A small spectrogram enhancement model, trained from scratch: log mel input, norm batchnorm.
Rows from block 2 of a small spectrogram enhancement model, named by matrix and row number. Rows with one number belong to one channel. Each number is 128 + 32 x the weight over its row's rms, rounded and kept within 0 to 255. All counts start at 0. Numbers have three digits each. After the name is the row's rms in percent of the matrix's.
After each channel's rows are labels from the 100 clips, of 14976, where the channel reaches its highest value: "top examples" is what is common among them. Only what is clearly more common there than usual is listed. The data: two synthetic voices taking turns or overlapping, over music, noise or silence.
# convs0: first 3x3 conv (model.mid.0.convs.0.weight, 256x256x3x3, each kernel summed), inputs 0-127
# convs1: second 3x3 conv (model.mid.0.convs.1.weight, 256x256x3x3, transposed, each kernel summed), outputs 0-127

convs0.194 098:148063090151139142155091106120110120108109141113136155203084118116110070158152098143124177084131092114079131048143135090219086131161148071104135184125115103084102107117171093173168098129115085150139062127109139093102140140100117112082096131101108134160158087086099053104094095186088113100142150069126173151127137149100126161097145122156097159076115154203168125114158106144126078135142
convs1.194 084:116145084110087111139159143125103120082132054131112078131113120051091140111150101090204141108116114129122151109163135119101117095087092152165152112132132127115124173080139161124063147138148161048167123115157119105205149143192112098143101128099167155171138057148088130108103155128109090125124149120184116208117162117098135161079091097157127094139134031145132147125096094105112124118180
top examples: reverberation

convs0.55 122:132142134124161148141118141091116166103109076135125114131187104089129109089139132142142136137114126049129092122118112137131127134155130145104099101073131111081094102114172101134083151109142136132105077173133084114188160111225103090108119122105166129153201100112137129149123153120146084111088121096108112126138179152072124182129120157088145172076108151105085106154155146194153116134122
convs1.55 109:130140113024072132163148155107156133110107191115142088131151129122128150077088170075117112147182142165092137120099167130175129126151167142146167132100152126144140121131051149120147103135084103111056123111123146083037140128000129144073126143153126115068066168134108145160124129176143120153114121216091128114076085124156165124123121117033109106141156107114131099145187146060115119170183
top examples: background: everyday noise; second voice: none; rain

convs0.208 101:125115185132120106130136124160176129140092114131107105173132085119125072138180163103131136145113179099137130116135138154055082062106131114176138099106070129138096158083160068132102100100079144111155149110094103126103129086107166149134202033167175106093156130179202170195123165086098178056132115078142124148128181150143116081070128115074149184142109130119113139121059156155117124111137
convs1.208 082:178144111154115166102122150102059176149173143163164140149135190121139185193131192130110158154091056077115181105105128166102158192124172115182131128153193144093160104143133110134187151164124107144114143112110052084169132173151085128159068099153154134122099092158125070155075090091113077146137140129114184118183048136162141147117102139135129126156118109067150161074164092146144180208107
top examples: reverberation

convs0.103 096:149127133125111112091144143123070143107124162124079120062169149114108132093080144094121186162166149135107166190088094085119101092181058178089105098161108101111123104145130125136085099131134137116155150082133118148174088158097120158131098158093106159098113118120117142187154109102053153112142161104133202131093070107124133163085146117111100129156087168133124105121173065086153140129089
convs1.103 094:105142126085116187161105148167135146157155111150160159141109107100096141104130186126128128137141162141114185046102153115135140155088090113131091162140195127111124084106139114126160124123056148156126204133133140142153138089162150132165108100103128125177151163139112117080151101148129149143109080181086089073135131085063179114157128138082186142070150092094140172125166147180077106110174
top examples: thin (high-pass); high voice; first voice: high voice

convs0.58 072:151142111181111145155124138089120134135104082162132132126098127106134124115129182133136135111066142131079117105134160133060127078096141114071147128126136144115136110140106069076091095133172132127119157131122114151108116132112127111087067096086114143133196103116114127111093120115102054106167121110140165135154108183118175141149142072100135099106119191097092183176138171170120158126154
convs1.58 108:103106106084144096075045129079126154133096125120116181133123143136121137145103085165107097149172095101140157121147132128150107105150121142142094160144028145118086148073098151132066069119081133132126121109155188143113156103102135089140133197061000109088115127147141129115100126165093126084137173095143149117099164121175087099118150154106126137125188138139185151153090086147181078108066
top examples: child-like voice; first voice: child-like voice

convs0.248 084:174075064109103122125096134158142117114135178103139112131069087115094179120167151103139180113104113088096101144091151143101117111097103074150169139116053116079125101054150124146094140119064154145140060124096150091249164145043157074142113125094131117119114134113110127079115120103108172163127173162162086145159108139135134132090109119153143081183126117133123151141092098140114170154096
convs1.248 084:097142142073061103139170089092101127130071096135128160140158126159148106129124089120081090106116133158136170140163106074080089115131085116159055099156146180114141138168080143097124125150146152121122070127119132151131124151142144138161123144103099113122172107100131162090215104131080137093161102058086097115113149153177071094122110139142125255087135162157123121139188163103133105138084
top examples: thin (high-pass); low voice

convs0.5 095:155094154103115053155067108115181137089077190145171096107131126153102100170133160117133096155131126103141107120125157105092097156124072151168128168103103125143178121109151082138116154099093148083136129169144072125140088122128126063119125107136078121133134098085155120139146134157106115123108138129149135110110052127114158094094092097172185150108118147103143142035095109148113115187166
convs1.5 097:090083126149190230151088138177084162144084067085065155130162089149149151124084116113105144141139108139119109163148126122157121125102177082144109103125172150089025142089124120169192172138145098200112128088136165091159161116105097170108151165070102124121127109119128138156090148058106172100139083149135121133172082114132078146132133148143105156148096086171079115131144116112125140116116
top examples: reverberation

convs0.111 091:124084152139181135115099093143108104113140031127069180119157107143091138134098156123095176073165090173137152117225103095139144108099103192109124149128148115111080105145081126155152083107097103156103169085154132129140097147077112196137096146158127139167155108151151164068142170135089137110101081228150111147101116153140123109067106106104078090145151158131130149138135099152107166124114
convs1.111 085:108156117150104173085144147137141134087135114100162114163099118116151153153092061124139172111103113131085103116047135164114128131091110075147091134088120149138122128108173139102112103156081150115075135095125130131043061099151117126119091086069111106096093156090132166083129119123108126136111197114099123111100119151097117070120085123197152133167067095110173128127107153115134112153124
top examples: first voice: high voice

convs0.15 091:148116121090126116080174097140056188117094094115140130134106140112142077116095106085172136142130098133129167146129142172136081107126134088110095114112167064140141118170122109152114137181152138110143191154170140121184092107132183127089170138166068070140127148125110108129188149102146131073086133069134080132097077123181156036183107104119090163165131083174145148149111158173163115103095
convs1.15 094:120133129147178248164146142155109068127133108116067119120140112094097166143086100119173157063204124170154152068157131059086139188096101200131104139125125155116060121152131107133125082180173101141141114124098120147188157122157112130124141092097160157175094165131103087161065070123153118109139131105107123096145093097134081138137057145164221104157156133168077143128164105141089157121102
top examples: thin (high-pass)

convs0.175 104:108113161131110132157125110125101131158128137102105129136109164155135139097115116052125117255180104157134123163097116152149096105106195115128129124138109113097133125074169136111167107156134088123122119137079140097127158155164129175162161138115111151153144054195164124144177112084137126169141108099187128107085119102117153107041166100033109122079117106112121070141139139120140137120122
convs1.175 101:129151115198139162152113205152101106127150207124137120103144159103125048116163120190107113255116132156141136117067161099073134154146131082133121118165141160172103127151062122121119157121167089175154060109108146156136122104147112093127154125103167162132193172129081115155109106178114094112138128147128130105074144150078121109072082138199121092176188124097125123113105111137155146107089
top examples: clipping

convs0.4 088:127121161129142167150161131172133155108120061157125136107146138107107113105173125132118131148117093123121211115168105162111074165062068080121092070120171134115115114114106121130092162129133137102093131122110160131126157099142150152095038160164075166138118131076100144109091123097121098141115085113181146134141099096123162150096073130110138130131170101086189100119152127134137139149135
convs1.4 089:119091123128121186088181057094169118139118219101114168116139120149072171167051129147089170138170147097107126146096137159087130078180091154102102201187097156150137109113105200131039051068132105093111142112130135136204077180121098037125094157088103156151091153119151147127104109130105189105163153126122125105136128076133161129146142121181148104148065134132105144173140139141112187186157
top examples: first voice: low voice

convs0.198 084:130088185135130114131109159129130146106181084173176086146154120157033142136117135132134152112106096138156136142198096143061121108116129149131125136170109124151107099159145057142072105081146152152159179146117143146119164101116138130076067149113076127074155128150141139136093107164163120125131150067126084148068096100137124225126098125118124098103140106177073122110122099103166081135139
convs1.198 117:082129098138140101083113110146102158118104145072123167107136123122110121114122073145178161168164103119099127125116086081157116101119177103122123150061125127090084097152133115197073091135150171137155118107085168102152139174170131000085124127118109051114121098104154127169102193148082124187102100125127169096121118165111144148132162184133151124174163172126136131158111139088156086210128
top examples: child-like voice; first voice: child-like voice; reverberation

convs0.218 093:169190135148079124160131086148127148141141160100120156070124172118152156156100119083123107122158098148126119142094127089114179133128190134135196114109131076165148140161119193157157081100068098116080150123170087075150152114179120113128175128155108096037099075151118088097123137151207131162103143175092203096105124083107124083113200151159170108124127081163130124150114141079110143156147
convs1.218 088:124101075087161128110148146111144148129129192162119141165145124122133097088116061122162140171144093094080100165214062134152127103120124143151095100094131152101081128171164143094091162083131078150174088118141108131089094163022122125144154129113151103105168087083093150157178165110130149108097170139144120113156154135157133117143099129069147103052162146128144116125140167106122161161161
top examples: mains hum

convs0.11 102:155124090081131058147109139095129153172107109121131183153153129142141166131095157149133047141104148088131126095147109112133159109106135144218116147106122125115134131126113144139123205118077134172079139175127151070086072174142023130085176092165120138103134114123143101079062134166139098121130125154128132155136124072145156161109087128106122118089161163117181147115078147124180109177095
convs1.11 097:101133120143119119133151142112128128077142140141100164154141083098116036126116135135066154150134086124100148118144162123088131165140168069101078124086131121134119079148168074148124127103126089082160169097081076153104125106153176138162135128053196100114172106105114086126193162161114175131133137100163115114093074172106154151116127075156148111105087131097106062140186105061141122107114
top examples: mains hum

convs0.46 112:131144149118056116134134133092068162119155192135094110155146121145108123119118132145086128157163132156103145147133102109156181076184104133070110068137112150123089129184105118139070157090133162147148153151148118124131103096094132083082070217063103118064194133091131105129142108103148133151171103123104134141137112156064136143122105090110115121185179121160076148177156115101118129109097
convs1.46 109:148116124092150076155154168120155125158128050153159140136071137142134144080186109110171114175126144144119132078111127132189157126085102108113162139153107114110176105150145122097145122103171100129121118087142082207202158128167157130168114089141106132255158129161135159068100063150088112138081165140082119196178145144079112132127115105154171152123063126140091103104055135170130106135156
top examples: thin (high-pass)

convs0.39 088:072141151103128155174131060075122061122146105142191147123153164091180072053113129147156174141126107128098088110150166127173157120118098160150127112103151157104149117117049064108124062138107094139079147122077115172053187117164110078104151106115106059170151120171135136203091082082133136106158128093109095138148130129120085108140130079146072153123111108136140056119131147169100146158114
convs1.39 088:116141082099163158116122104135136112126127120136145137123083149119108079095173191136125092120110116109160147206123079195183097122126078108144075077147139103151059099070140120161163114131094100138128161093125204066135142112172141087102128106071058141065148171136117109147140099181182142097133089139124088086131143131141136095064150211112145144120140127130125142155149122103077048103128
top examples: music

convs0.105 105:160087174137140111145121130146173108135100143048191120212067092104145156146138100110095124156116120098204117127145156131149140119015132094240105134089086116159178146120083116098155087131156081154080110119133096042060045124169104143135139165111141139126170139154132166140074071092136142152106153146114141119135158067150142122089123099123124142087133155087134110113157097137157150118136
convs1.105 111:117156112079149113097107140149131139178128083133107143101184092098110105098129176110138144123158108097102175088162049183115114083156111107079127121113130141202128207150212139125110182097108253119122109096109119215088180173079072114118106120125142090143116126128117132158083123110108119127140125044078100133124066102142100148098120145081139127112092116120129166114091107119174154110157
top examples: mains hum; background: none

convs0.199 183:100124170150114132114122102157159112142119111099141077124151131145127138139094077113112138105120114137159165157119179101119115093134164140118100130144123150195119128171064128139141127117188138122143134121123121139235145113114159127135140109132121106155099116150134134123216144127141179140119110054101085122148061109123107140154069135141129119127175118255116115128154118118158140164098
convs1.199 156:118109127092136107148140156127119125094110145118146125143104134087097108097137170146149135121112120167116107100113147147122122119128175101099145126158114095109169095115089125120095144105067147140175230119087132014188127129113071109099126118136099119136073172117108098111119087126109111112108144126218175120119109148151145069178080130079057143093116090097131128115143093149128125125171
top examples: background: everyday noise; stream; second voice: none; wind

convs0.9 097:171181140125089104104109139055157125176130206115132096092122135155163110135154130062186119230083151068148137144037156130142124109173067152185146168108143096092109110154123100154158109157068158138143097164137106098089084121129105165146095212163080178121115153126142191064077133167162144166169145175145094139126163142114161095134107106129092159148158112119101141143147158076073158151121
convs1.9 087:139111124096129118136118131127183124108146149147163108124096138062139061155089184089127184155145147143148136126189120117123115139105128130073125111149156130119148141130097118158065123102161156117117173146173194138075095100095163142130122105086084145079086164149103073151174108082110105094141067151110082189083047083118106107131121120064145110108113110110077106136114071111137122123088
top examples: mains hum

convs0.163 085:118096168127088109133108176151142106113123129156152131140084175155086064084078153139110090156114137110082189130114121159076111098106053123132130135138129097131097117126120075136158151164093180104084095086124129145100104126151148095146135021170103127115141134025142083101154154145109096100111155058170125116133081125137115100152109086115131062134059081119145134077111131118167131118102
convs1.163 098:134141092136133138101125148119091158172081098139111144102216126129161153148086147125143119085094097093150142176138089136120098137155165093100088095102115143157159127112116132111089115124179156085202122193139082131171096138130122160164108152147146107197138126113127143164092114064112174094123129106092067112121169106144111122090126152136142191091154121131138159154149159179139079183161
top examples: thin (high-pass); deep voice; first voice: deep voice

convs0.70 086:135216113122157115150134098147150174145170114152150105133147119117188109108092107159117129079154101156131060047148127126132146104148103155128102114116185119107151143079105140131122158095135152118078111174159129118156119075168089129106136090057138125166169097136149112177157142150101138077112149108110094091100136107143190160077108115153173142183166133150092135158139255094098146102106
convs1.70 090:125152123136132121091137153174207103118157116127144129118094128141110165132161144107182171158135176078128078145126095122124144146166135132179127140103128076191118174158140160115121092174080162131141095097103073120155127092143154110203113146115102080056113117088137107122179082121105128130145150066113158168155106144141140099111121128089152170138086103137145141128147061111117086141114
top examples: music

convs0.106 084:128145198070139153128115139160112085109148084165078106176099217070125128084097133126099137153100097113038194131196112132131113161178120086104160176104096144154090097145088145101143155129139163126157082160079118125092152084115099134093146143095038199125057113134112108119115109125137106139102118080154174117150107106067125148140130120169150080165177124115161104123115148102183116123131
convs1.106 117:158078069109136154124120122083128085129098170162142171127099120128144115127135114140133113144188133124133189144183124130148169125053117156127099140130197183094123102146102148121080104170146098095118161131185135134139152130115152000107135134084065107116109154112127124152106172126102137143098098150099146124139135106183160130149137126101131149112100164138144139165141123124086140142128
top examples: reverberation

convs0.20 081:099148120080166121120077160126106218135117165106125092100149114134182132159107105088109172114182169120117098135145147125189099069156124109113191114130089113140057054110120138143075147174147127127121076089143101100105127153104115099071124127080162099142164175075141079063139114141100114061195158088125115161112152150058115111068100113126104119050037121084179151161122081106118083119101
convs1.20 083:145144139069104124146151216091124045140090088133106143161149115067112163109158106107114099127155108136098218151115137144161157185124127139184110117146083114069126169137111129137150058148140137071156159088122123137094113134115134130089168052108127160118138096150199151123095144147150134161080083151130118116139196075120125068122097135166184171147157069104087116104156159180155142076129
top examples: thin (high-pass)

convs0.45 127:106092123167130158086173094158149122106070127128155126133138155137178103103176099115143090100094157066061129170136114070154147157149151094077077136110126141135148116093057126117134151157132135131065127101151156092225112094118166076126110101147054161147105113066113118111148080103065166122125099182136176125139188177132161139073144191127127137149081108176146100129131142133097110136126
convs1.45 117:156139135103139052158118103139154171144127136127092114160059123111164137142141101093106106093138117190180117131141117133146102096095130138060184122178133088121118103111145105090191070127155099105176065146134112155074131102126095156115121124133091149160095103145145087140104094127199130149139090073131128111096090122172148155145126166054070148091140149144164212110117130143175152136135
top examples: second voice: none; wind

convs0.246 106:114131100134163104060118129169143149135124086178125143195090147157105147157144140095127095168216127157168086138151109152109091174166101187140180169178146117161115118166172157059120121120101115126117160126162134148113147179135126147118093150145118122165136056149156174134079143166187121145137200134116136119162088150152157105078212097145101095149153128135159167168150134112129145097152
convs1.246 100:151116111121099069135186158131112124149112177128165139043083127143163025142140148132153157065118075129127104121204183137096121094085152123096056097129128085122119112125097087152137160093068124130107101162122104124096146066074083110137123106147155163091135147096142100106139063098115138138067071128162087110094131084103071174191091147082070162105120157143119079094076118148131114134135
top examples: second voice: none; crickets

convs0.181 102:169141068132086064121076108134180153130117120182213131173164114176108123167132143137166117108145092175102121063127125121098134093113213125094156133147126180120108157086111102154159125183109156131154099159134098121204094139132131124100122096155149115138106079125121068071137110150118085103146124160127084084088179174080137095133149121149107087112140119164131110131119124186154151147201
convs1.181 104:051110093068154194139143154168085136067078158144081130055134149134155109046107080055076151132141120140161118135151120114113150113136072150150123123105122131113057155075131141158093131109087044116107133171081130127146198069129123100176161115110103078081140111153133084172145215095124159146116077110144131146147151104111127130141139089126163160137031088135149158111134121129098111107090
top examples: deep voice; first voice: deep voice; thin (high-pass)

convs0.17 103:141114103151107094142127118142159112172154151125144124095091134176150093171093055095114133095117150150124122108081167131086095115158072082097119108141096133191164122118152077100133104139132110169141105144139146133095169121205152130139082135094201078161100134117140124119141145131119154142113174084126143142159153121188130180136127188104147167073061056173182106122127140135084087164125
convs1.17 094:155111098096100082091111067099118130131128183102113093109163129143111130162126089139167101079184121120097110095123099147113148136147100113126119106086118075071171119163076122109146177052112100084107124137127096152158109087120119060079130134168077144167084080127120116119091154081137102099096104076149127120165148048122098116111126124146105100118158173141173137088129125180116187075165
top examples: background: everyday noise; second voice: none; thin (high-pass); electric buzz

convs0.90 113:096173137094123141140184117087095110112155160124066164108160065153143073137155133135092192108162111094140163152078150116106116090188091099081111115171097118124099139088155184159121149110141105114132112130152129125169125148131086144099145177129168200103119100125122136068087131158144173101103129108117122143154101113142096129115087091146111101164080162134123119170123137120143138125112
convs1.90 124:102119103149147180125008130182140135160118147157000091140143122136136146133117140145184137139127152179142109139119088142130132076046140123156138089152132136119087126095080197073127116145127115126144124109095107098108127115141141135120127096054142049091050127144150129111110140097097106156148127151126100098135109118143045087139151132122137126151066013119111121126112131150095153132115
top examples: background: none

convs0.61 097:107133101100116138079126148120105137145125106152154177124109133147174106137154138150154178149162072087168157096166139150131051103126109124135086154097121139136127094210122153146140083131160080135116058124132178172086176139190131126129159132139114115095095101118133108146138159104168233135166112080179077153160150110129132099134043159147107067181082098079121097107087132162148108129129
convs1.61 087:072119147180145079134104135160103110143128173150134115129140147134124067136148072121167082143117076170147085126167123133160143191124165083125158107134115130167102130197141095144089162125123127109073054149092099083165105128118125110081127141077226132162075124115118118184113115103139078115124105130136146111097168106153130138159159114129093091128148092098131046110182150053119102123170
top examples: background: everyday noise; clock ticking

convs0.57 108:089125079117174132129101151133104095154147177114117117061137112132143103046133113157165159172102106150110126020162110131102091153172133113178076150092161175107091141104128148075090076083141147134119075184127148160059155092191128068093118119102159113143153136125149093154129175133187138145100210091133132090140068184161118087128146152160118161165155160063105090110126126171129155091176
convs1.57 101:176090163117099089109135131128110102112098153092171140171122134126117125172125163130158143098137082124143102120097138097113107134185192087118137061144067078134148114177098123196193189155094157168099107088086104127178104129145124178101086150149152124048100132103109103161125054091117091162137108146172117223177139067121177136144112148154059111121084065100107141097172099142105175177132
top examples: second voice: none

convs0.16 107:107104075114092126126098112141088133128142195162060088125118160182091094105104147117135111107075088073067146128069128126176144134139097119113227135111173148146101159066106157159161123150126138164107101145071093140097216134135155112175120094201140138074130147124129172149160118166150164113136127122155102128174151110159116112131117126101178098150106075103094171109152105088135131128116
convs1.16 108:134096120008115083117103133120066150106126119153146128126038117093112159087125151145136079132150109167160157136142120136108082115102124129171075150174124111099119105146167175107130114105075142104090143124136164093115102125107033121118119141115175119111099093153119068114155155063080123136079123156151095121130065170077141070107115104141112146036112146133104063138148135139104160133151
top examples: music

convs0.141 091:098090119150093090178113109111170080074080129167162123128109134158067148136107144083149105017130078141090091118192134118132175116138128165066114179123154141117114101125116124078157090127146131112086118100073120132102121125133120189104109096132144095095095146133090187118149103158139157179121085151151178045125114127171081127150125148129087059151124141129158163106123054108047152081103
convs1.141 097:125128148103072135085221128125082076114144136142139094154094140142118148120169170153136142131136094123162112081111153179120109172101117137151125134133122091150175113132130076202113127133115120154098106139068019115130158123167134052159137122084112173150161130032117136114188160108136118147151150134093081206110089197115112147170106132157144193105104157133111147153190101150110122115107
top examples: background: none; second voice: none

convs0.153 101:150131127087141077170143150168200129143128103154070129136183149115132071127123126114107127129145176125142139090119140146105145099132178152152116126060138138112141131067081138133199158118124138180099056145159124073114114102103123123115097159107140120168161102116099060139148117155117108124141100159074144082143116080084119141054098095138180105022113109149111143160167131112129067136078
convs1.153 090:067110131225167119116172098097130104068153136092135127058129117135176157090137047072181137106124105110161115180155118118135160089141073093112108106130126101143120138084147185111108129129158125078040155139121113076118101128164110137134133110128148101140168173154149179129172132090138157106150175092124121199107146181102160108113127132101159100180139149096172136092120141139101129122144
top examples: pink noise

convs0.19 082:142128155130116135068120140094143116099169134156161086122080098155117094164144165116100115091126137145141081060093177140073108165084116121137123159091098110154150111147113181150113159106144122162158138143104091073181129164144114085167118128096157107172135081125167128217092113140094196095165106078172214110151143094091126116109145135157022078090136118107082115094135147104114128162106
convs1.19 099:124110128128157109162126097197130132138115161097085155136124132097080093089114162141080152118112139159109121142171105117150141109141187067138128150130174162113087090123103119115121119115110122142125113124174146099105102156144091185118168122115153061140085157150125147170119087142088181134098110108090138128144070052082121106172144162130128110136097114128165135128119115098225127124139
top examples: reverberation

convs0.1 115:150108133096087130112099178188135140126100135184140114142137153151100131110081152136092077124149145123143182144127131116082090068165132104107032147102117144131135144087091071110079126095141140086152182102094141115158154098130048122116153073099157113118148124101084110171147150135166136159130119091164094103135079093087103129104161117104154157147097119117140132116145095150132096157096
convs1.1 122:123156127102125142121107070085160153104121135097077113122052093135136190106099161130144118132150093107148098090082180223091167113081130156086160140146139137132157128175101103126108137126082160170143185168169171169096143146106075084093098171183237138142125163161115133134104153144114145143079125173110115124124117169054116091119058139162095113090112108160125140165089115115101136103145
top examples: background: everyday noise; crickets

convs0.27 086:133122181138135152141093123136141106153105136144157156167142085132107137157134126104138161154091095106099133108105193136175172174109131141146063106174114144125138124130082118121102206118108104134101167137137208102119136115079124146060150101094104090128109118117141132148124144127129111038100147123162093155151103131074140143192069123130109109140117163167024103117132140157128089169135
convs1.27 088:130109062120120094168219081119099156105104098074081094114137127104143136122097106168132147109131105207128114112158102131080057125150122103131091117076105122084152140116140141140160140104115122112248140114089055134113085155100091125172158132164124096130092155081202126128142122110155103154139118113157062082128140104165154111128102087119133083086176134078163153103141136082078122157100
top examples: deep voice; first voice: deep voice

convs0.7 097:162102101175116130132128097127154093111117111089134109209165101078132126105148112134085145109168149119142112111145068131066063172197151118131107121121074094153116109131172133119150147112070136123130157164118145128163108088119164091124178113135212132077159194067138112105212128132140100190094123108116066181111184156121233159100169128152153097142117128177092131115130123139085154145168
convs1.7 093:151132154085139159139138202160117099147094130104067111127161117099140087099133152102157128143095092176121150158119194145113096091122124141184132142120157108082163147111106127121105117141131129136135134115122143117092083160180161143141078156117119112077171000155120098137068098074136126163175149158159154088117122148124125129171176128155066142086093160094065081103118147153128124144085
top examples: mains hum

convs0.3 093:088159118219179166163127139118107111110114113153132102139127118159158134154113165105137150121102116122135194102137157067156183110084156104095111139193104113159138155108066081100152058135117168109179152130117116148200138101130120111077129095153126131169170150162176137105106199097115181116166124124167095066164109172130158150185123119160163112126152121154143146119125130139159123163118
convs1.3 111:125114144007121107141129080124104132139127140132108107132025103145127146114123084125079123137129088134140106104143075170139171140166133186182112129094106164074139134131158113131122115086148153134139138135117113113162105157063138124099110119160149157112114095134140138116091078103134131097148126134039126083106126100116091149132111095055170133064091105128072125118066140106112127130165
top examples: second voice: none; rumble

convs0.78 139:117097165146115090103114074103178190136077144140076153141131102094156074123140141152018108161098061132097155149113076142142000090129139142141123132087108118096142123074113153073139152128106061105090132150140149131141162128130092168099099115150172127147112089107124113109151131125073150049113106110115130143142104158128080168125119093123166107146131157103157118139118101176167095099172
convs1.78 107:151121096129131133134167173130075127107114201135093129098100130076177169120122140147177085095113123134067129125135129092130113131078120125130106130166230124148136118138139133130136150153176112123180122123123138054136083137124134126109163116115085110109037165135107150037129130114126108133114176113044130137130194120119144061148128130140144144132039077110121098100115162120066155121137
top examples: reverberation

convs0.190 090:126106099077056109108150085083157149104125133163104155126092093135134129151054130141101083150074116149073191145079097156129129123179153134045113111183130084129092062149141154136157129161069138109161052079141101143154147121211148142114154073099083126116067148108110132135078105148143100150146146129103176116144134092139082114186132150112120149137131138144134041107120136127158101127099
convs1.190 093:121111141143174153053104089144100114106108107143160118118146161154150127167152110175151144139129103096128124129072070143134112128124136064146081090101108131109121126113115135052108103098157088061081113133111152061130135139104091156061154115136122127090144106174144083124140138079103167127119092127100149166203123156133113150115119144141114139201106158073146112176075089169126100131102
top examples: background: everyday noise; thin (high-pass)

convs0.97 090:134163108148107150073150170147150123088182143107128150110116116127126132159116113133168179150114124110085173104120102111156109170099160112188161110120128150115100159123121159135152128139112131069069115092118107052141068147163111140116134116150094181084150096116148125058147172090094160137047190158142110146114159126099077086074100109168155094109078159114136105120138124116105141128114
convs1.97 093:166147113132172138124101105110109121162118172158131158185116140136144163117142107110130165108144191152154163144123163165156175142127122197071094104089001108174097166106110113141081104123105125130205168111156150164150170148137113181142162118105197098150144142113133175161102082141162129117079133058132122148110160030115108143144115126119103153084129085114088150154098143186138148095059
top examples: clipping

convs0.104 094:111135150135148166123122139160137088104150118122164119137170107098140160137190099185097124089052148121106133100118148120080116126128154177118117123136186086122067171134142153178146129179082199152131158166120165141111185111125127151147111077089185199123121152150129130125150156139133039125158105132132072121094104130117129144119025134119060095166062118189136104088096162152128147146235
convs1.104 097:188111117147139138149162153110160116157103173098101133156102133136155139099183103106117171175192199084177144133120103101156101163187122053063104165123100107112083105159140133110124146094126117147142152151169137118150098101122169092121061122093128108089122152165090131137154102127106163038129134143151173073137139139067049121118032103119108143078138101160145139107185125099075111132050
top examples: deep voice; first voice: deep voice

convs0.195 125:138138105125140101153127144118095163184194086141112163135146119122135083127146110148122155115119116124162167115118091131148152079109085119137135131052149114130098159179157137169124132131131132147083094105110087072026105151174110161172139144114142135165108134100115054153167148148125119146137052118128149127122127134123118127094183142081165123054137151114134169103134159172159113071102
convs1.195 110:087086132115164109068120118120133137062086141151192103146085139186138113126114091166136085073113104118156094168182109135113109138134121056168143116219103095116155103083128091123132104050089095099084148127161120107195133123049026110081138158143096153129155131172107131111111124104139158106180130046121118142159080135098135087045119114108077117177102137150119114061105078149166116175112
top examples: second voice: none; pink noise; rumble

convs0.86 108:115123142123161121101124136163138119096125171141104090141121062057118127074199121168108128161168106128192080162106138079159112118098107112090145117137081171119114121060085136118112118140141105094093112145154126136153122143134153047049138089130125140136194144116061169142142081085129130190158118180170151142151122080131118112097149119133144133175181129201166151098132139150066114149123
convs1.86 102:108155141134158075101130069181154146144136128135104120089133131108127095114126149078150074116092152134186129100101139117079100133158115097211152145150138121102109140142114141147109097120054129067115133111138159132086162096111027184131130126118114075144112082144147163129159124141125121132127089160162113101101084123031130090115115157136085087158091101108116075139122162102135097094054
top examples: background: everyday noise; rain; vacuum cleaner; waves

convs0.158 086:086096156074145088073114190142135077152052085098082152058112124067138114118138132111143116079180083114160126137196097099149105152135101129084126148160139130096127124132115141160124137165131148115093097116147146107128088114080158112127085118113141123106110100139195189100108118124105142168108076142106123149112071157134145084123149096122157059104177145114120151150128107161159114135123
convs1.158 090:128129147217176149116148130127197093141153144135122148190105117082151161146112093090153120194076136169134155136117246084154124170094114054120101131080103112129085153142097158134142138069131116117242177138086103112198152173147112154099097106145173129138134162107143113128129114148152103144101169135151118143115127149117148127109119171208089133189136119116136134133083153104097127081102
top examples: pink noise

convs0.173 094:152104112098147092100154102072143131152067180159103112102114150108128161111136133186078119148134120098140126078042109128170160211127110101150177120127128092151165108171119152118143105124105146074150008124085134100056092115088117134124136132096162144126079167128136178119123127072208156139132123125109052116100127127172119095082120140119169166103114098128141123122152081090226129138095
convs1.173 096:137119159119145216115111141144096100119160143161130139142162141123131000196161187099121130150128126103062146132115144127140104163135137160139094172165110143118120139135094096153144141053159107110106135158134165079143202146106186125068063122137188141145120095092112112170095123109116151104126095098167228163127181143140131151127180139094093117104089196142118085146149139090108127137137
top examples: mains hum